config.toml
model = "segmentation model"
train_examples = 101725
weight_standardization = true
block = "plain"
upsampling = "nearest_conv"
init = "torch_default"
orthogonalizer = "polar_express"
batch_size = 256
epochs = 94.1
lr_schedule = "wsd"
final_lr_fraction = 0
warmup_steps = 1120
weight_decay = 0.02
adamw_weight_decay_other_params = 0.01
Rows from block 6 of a small segmentation model, named by matrix and row number. Each number is 200 + 30 x the weight over its row's rms, rounded and kept within 0 to 999. All counts start at 0.
After each channel's rows are labels from the 100 images, of 14848, where the channel reaches its highest value: "responds to" is what is common among them. Only what is clearly more common there than usual is listed. The data: small charts drawn from random numbers.
# conv: 3x3 conv (model.decb.0.0.conv.weight, 96x192x3x3, standardized in use, each kernel summed), inputs 96-191

conv.64,160,207,206,267,176,222,221,241,176,196,204,207,190,229,210,204,200,152,241,221,216,198,215,211,220,243,209,174,235,264,204,154,185,226,188,212,215,214,224,185,189,206,182,262,126,206,217,174,231,215,200,256,220,206,197,232,197,199,247,210,210,219,207,201,153,226,190,210,159,180,180,152,216,164,202,216,159,223,183,259,236,202,176,137,215,181,198,228,221,172,200,205,150,230,253,162
responds to: ring chart

conv.5,188,186,212,153,215,172,207,227,209,166,204,183,175,227,199,193,171,187,178,177,211,203,198,237,243,243,217,175,146,136,199,185,233,179,238,223,203,185,189,218,201,204,198,129,224,206,194,181,164,166,178,177,233,166,168,173,201,197,206,223,167,172,208,159,225,199,186,200,200,230,164,147,200,139,229,212,201,200,202,275,172,198,145,145,189,236,197,193,174,191,204,195,194,221,234,205
responds to: heat grid

conv.1,219,217,201,162,181,167,170,187,192,215,194,199,172,176,229,177,117,173,213,263,203,197,189,191,240,240,184,179,185,220,149,214,247,178,210,179,194,231,196,142,114,168,196,144,196,228,213,158,227,141,135,153,218,182,189,209,245,189,190,146,196,228,209,159,181,228,192,162,195,228,197,182,170,201,195,186,217,207,247,157,165,165,212,226,198,187,213,230,165,204,204,230,249,222,188,266
responds to: one colour; histogram

conv.69,170,188,201,182,177,203,215,200,200,203,169,176,179,122,186,218,202,192,243,206,198,151,194,248,193,208,208,188,190,206,191,189,197,199,210,107,186,190,217,160,179,188,182,168,213,222,133,219,158,187,186,183,225,219,160,177,167,229,220,228,192,228,169,158,200,180,212,173,208,226,212,183,272,177,211,218,155,199,181,207,203,244,228,182,120,211,255,221,268,222,198,102,209,227,197,227
responds to: grid lines; step chart

conv.62,244,221,172,89,224,171,208,213,180,209,190,240,155,213,156,171,146,214,197,218,188,223,93,211,194,134,168,180,246,129,171,179,183,216,176,187,191,204,164,188,115,248,242,149,212,193,211,156,207,150,193,165,204,205,181,222,209,175,206,224,205,214,210,169,191,133,193,144,183,196,214,250,167,207,189,223,192,139,210,213,139,228,205,202,183,262,171,144,222,197,166,187,116,194,201,209
responds to: heat grid

conv.90,222,186,163,222,208,159,198,211,207,213,194,150,174,24,178,198,237,188,226,198,210,184,219,77,200,172,231,228,165,227,222,206,242,195,162,213,222,210,219,218,189,218,212,201,209,168,96,219,210,214,206,178,201,214,222,145,199,206,227,191,174,213,181,206,159,234,237,204,223,94,189,198,121,167,215,193,172,218,203,187,207,185,181,199,278,216,199,184,208,208,191,143,230,194,177,193
responds to: grid lines; one colour; area chart

conv.94,225,192,218,206,199,210,205,168,196,235,223,193,178,186,214,252,207,256,203,212,221,147,202,198,213,202,188,217,211,171,227,190,211,229,154,236,199,197,190,197,166,168,177,207,200,185,140,195,201,210,194,180,209,181,179,149,216,196,245,186,203,230,213,149,209,225,204,183,178,156,174,218,177,210,217,208,192,175,203,193,187,199,196,171,160,212,200,200,200,167,190,143,183,194,166,192
responds to: ring chart

conv.75,216,151,148,162,156,176,168,175,185,209,186,177,181,174,191,227,172,165,194,168,166,225,180,178,178,188,184,215,198,181,155,225,251,190,190,195,177,174,207,160,213,199,241,148,194,243,191,228,171,197,199,217,151,202,248,194,208,138,180,176,174,185,200,219,235,199,190,174,173,200,170,218,212,178,231,182,205,209,224,199,151,207,213,224,225,233,234,206,247,133,224,231,244,180,196,216
responds to: ring chart; horizontal bar chart

conv.13,235,158,182,137,248,176,216,181,218,223,211,209,182,218,120,194,221,184,187,188,230,161,205,242,164,119,189,215,207,166,180,165,196,236,194,189,231,149,202,195,158,224,227,169,167,227,214,165,172,184,236,199,230,184,186,211,237,181,181,174,176,150,187,199,227,143,175,171,248,241,260,216,171,210,226,163,237,223,162,207,165,211,195,212,221,210,171,164,261,194,155,207,184,232,182,203
responds to: heat grid; area chart

conv.60,181,168,200,198,215,254,173,218,195,180,227,198,176,194,176,222,222,184,211,228,179,209,218,183,207,190,216,220,167,184,181,229,225,181,206,220,212,183,189,232,191,181,221,215,158,216,161,218,202,195,203,172,199,243,154,203,188,194,195,187,172,230,171,203,172,193,208,146,239,224,188,197,189,174,204,171,179,211,193,160,186,165,214,176,222,207,270,228,193,208,212,201,298,172,205,192
responds to: heat grid

conv.2,178,202,206,194,208,186,187,188,181,200,158,213,207,192,193,180,182,169,244,212,174,171,207,247,211,204,220,224,176,219,176,191,162,192,200,223,200,214,175,239,203,188,223,154,175,212,159,235,175,185,178,185,174,197,197,166,170,209,221,199,204,240,204,119,282,228,230,198,205,176,198,215,214,192,183,194,182,199,200,221,195,199,228,180,151,191,192,216,292,188,191,114,169,189,202,169
responds to: line chart

conv.86,208,207,164,216,167,239,187,201,186,215,183,190,207,231,197,191,220,208,187,177,238,225,217,219,191,171,158,189,185,201,203,203,199,222,269,189,200,195,204,246,208,194,187,166,217,187,182,186,194,186,185,171,230,201,208,190,185,213,214,194,225,194,161,211,200,193,194,188,180,199,189,204,248,214,186,173,200,231,198,211,163,152,221,187,213,230,189,175,225,205,247,216,213,168,196,212
responds to: ring chart; pie chart

conv.76,221,234,201,184,230,219,188,196,173,196,144,158,184,142,214,190,213,217,135,207,227,217,192,178,183,154,197,234,190,193,231,215,196,213,211,205,158,221,256,174,192,233,245,207,188,237,182,230,201,212,207,220,201,195,223,237,242,237,186,191,228,182,209,205,181,228,203,203,218,148,181,226,150,198,169,188,205,183,195,216,222,214,195,186,194,211,244,221,217,205,217,263,127,178,169,189
responds to: ring chart

conv.79,175,213,180,132,296,188,228,152,203,210,204,187,168,192,217,207,206,265,213,218,264,167,289,262,199,168,190,179,211,135,255,198,198,164,167,192,183,242,217,232,188,147,185,247,180,194,196,221,142,176,222,225,173,182,238,216,215,182,238,244,208,176,210,193,222,170,230,187,218,172,209,187,210,218,204,196,220,217,198,245,208,215,170,170,162,206,168,205,215,178,210,182,145,218,224,190
responds to: grid lines; horizontal bar chart

conv.45,258,166,169,200,221,185,196,190,181,193,174,166,162,116,178,225,207,197,184,185,179,188,195,207,163,217,199,181,182,209,202,170,238,217,195,172,189,235,162,202,188,163,218,230,205,195,172,194,234,185,224,213,178,202,201,176,202,179,211,217,178,170,220,169,187,208,187,188,194,193,205,163,199,212,210,185,154,163,218,216,157,186,185,170,216,188,161,215,195,161,169,237,308,211,226,204
responds to: one colour; radar chart; grid lines

conv.89,199,193,137,189,176,215,195,165,183,188,206,199,179,187,196,238,163,200,230,194,128,234,172,204,149,170,208,183,205,131,159,206,209,203,185,179,138,206,216,186,162,181,172,130,224,212,233,198,152,154,227,245,208,244,234,211,221,159,228,208,160,212,208,207,161,225,212,177,200,219,174,235,222,209,205,167,191,194,194,210,187,188,189,184,209,161,230,192,203,192,173,232,193,183,234,190
responds to: radar chart; ring chart

conv.39,232,184,215,198,187,214,202,196,172,235,189,187,221,207,165,184,209,173,196,171,200,199,169,189,185,167,193,131,189,204,161,217,167,210,180,174,210,173,197,213,243,211,217,91,183,239,240,198,194,174,201,182,165,214,172,200,200,196,175,222,166,205,178,226,207,209,176,195,263,170,191,159,220,166,248,184,196,211,223,229,240,204,207,196,214,156,201,180,221,214,177,224,189,258,182,198
responds to: items: six; bar chart; stacked bars

conv.37,218,199,244,175,260,200,201,219,202,212,206,193,215,202,202,176,157,150,198,238,225,182,221,183,263,229,288,203,174,174,241,227,183,159,192,162,234,224,181,180,250,183,196,238,185,192,218,191,181,219,163,217,237,193,198,194,201,168,180,174,215,208,193,190,208,202,178,207,274,181,193,232,207,193,219,199,219,203,192,223,206,243,244,208,195,197,203,229,197,225,185,212,177,201,220,185
responds to: ring chart; pie chart

conv.83,193,156,198,223,211,179,196,228,198,221,201,212,195,191,212,192,194,196,192,222,215,198,172,203,237,266,193,188,180,193,233,186,228,190,199,201,209,178,171,199,220,188,217,218,215,214,199,193,194,172,230,166,206,186,169,218,197,220,254,199,202,197,210,206,184,173,206,200,252,203,224,186,204,188,186,209,207,208,187,220,224,194,202,147,201,168,190,165,214,186,174,196,212,190,231,188
responds to: items: six; stacked bars; bar chart

conv.17,222,108,147,159,215,176,197,206,197,203,213,182,183,161,203,196,153,228,207,182,162,198,197,210,209,201,171,177,186,169,170,178,205,200,191,181,160,191,220,214,209,186,172,147,188,211,181,197,212,167,206,174,178,221,158,174,201,206,245,202,182,185,208,197,195,219,231,173,206,189,202,178,215,210,198,218,176,170,202,187,240,189,237,200,192,202,189,215,210,204,210,197,199,164,208,208
responds to: radar chart; one colour; grid lines; items: eight

conv.35,204,220,199,181,241,221,206,213,188,219,199,200,168,209,218,205,228,255,206,211,186,212,219,205,225,206,197,226,206,201,220,203,196,170,187,210,191,195,191,202,211,169,179,0,240,191,187,210,193,187,183,230,190,191,184,196,180,173,188,184,199,195,204,195,196,199,221,216,208,195,203,227,217,208,202,217,211,163,217,224,232,182,243,172,175,176,196,214,204,214,194,229,181,181,219,234
responds to: pie chart

conv.53,208,181,213,134,217,196,180,203,193,168,178,209,206,238,159,222,127,211,229,233,194,190,144,207,190,184,221,177,224,190,185,186,244,178,193,213,195,191,183,197,155,189,241,149,215,207,201,180,168,196,182,184,221,215,242,190,204,168,250,201,214,187,182,199,205,171,239,161,211,188,192,219,195,179,175,205,184,196,206,149,165,243,200,224,217,292,166,177,210,186,188,186,227,217,236,204
responds to: pie chart

conv.66,226,199,177,200,120,221,222,170,187,261,203,187,161,185,185,203,202,226,123,196,186,186,195,174,188,191,158,220,167,171,213,155,202,201,195,176,152,158,239,218,209,167,207,181,214,153,180,195,176,154,232,215,246,218,213,174,179,168,197,170,250,165,108,202,202,200,228,166,192,204,230,185,211,167,215,240,173,196,218,173,191,168,213,176,182,171,195,176,167,214,174,181,205,225,184,231
responds to: pie chart

conv.50,213,181,203,175,190,165,220,182,187,206,185,203,161,210,186,215,214,198,204,206,230,202,192,209,207,212,208,170,194,196,194,184,193,202,137,190,176,171,202,222,238,181,204,110,195,197,199,170,204,176,199,196,223,216,195,203,220,193,229,176,196,198,202,194,174,152,214,166,226,215,188,133,209,159,209,203,224,221,194,186,184,172,181,187,244,145,194,184,203,206,190,207,208,179,160,229
responds to: pie chart; ring chart

conv.61,200,212,197,234,217,178,180,229,192,209,216,174,151,189,229,213,210,202,206,190,167,193,210,179,219,160,196,197,189,214,246,237,220,184,129,205,230,216,207,265,201,176,221,166,238,168,164,225,204,165,172,239,160,200,189,178,188,201,202,197,211,254,164,232,196,183,248,141,237,152,182,204,187,208,220,212,176,208,207,221,208,172,220,163,174,232,201,228,207,210,197,175,256,226,210,194
responds to: heat grid

conv.42,188,175,213,334,204,204,201,249,182,172,176,197,200,229,218,201,206,199,239,217,217,211,210,248,197,187,223,223,181,264,206,248,128,144,195,199,210,181,188,219,190,202,209,63,231,196,222,205,223,188,153,180,195,165,158,175,205,309,144,172,140,203,179,158,228,232,172,250,165,197,250,203,223,148,144,230,208,197,194,208,174,197,243,159,152,188,239,197,218,215,192,193,160,183,208,199
responds to: heat grid; radar chart

conv.28,169,192,235,170,220,191,164,169,166,177,226,188,202,91,158,177,221,197,151,162,201,209,189,211,187,206,185,200,218,230,225,223,207,204,219,185,203,196,184,204,185,256,252,199,181,190,184,212,182,188,189,173,191,177,193,163,213,177,196,196,182,208,242,167,172,243,193,214,229,160,219,237,228,202,195,196,226,220,142,201,199,197,198,172,176,271,189,206,242,130,181,158,131,177,204,194
responds to: heat grid; area chart

conv.24,202,164,218,207,203,227,181,212,202,207,184,159,210,156,202,168,242,198,194,220,189,175,222,171,194,180,197,169,184,191,210,165,200,208,203,195,224,197,186,150,178,216,156,202,187,226,194,194,221,215,197,188,157,203,183,207,191,184,229,186,155,214,224,155,165,197,199,155,205,207,161,189,177,216,211,217,204,163,191,222,186,216,187,202,175,235,223,241,218,218,192,214,157,166,185,234
responds to: radar chart; one colour; grid lines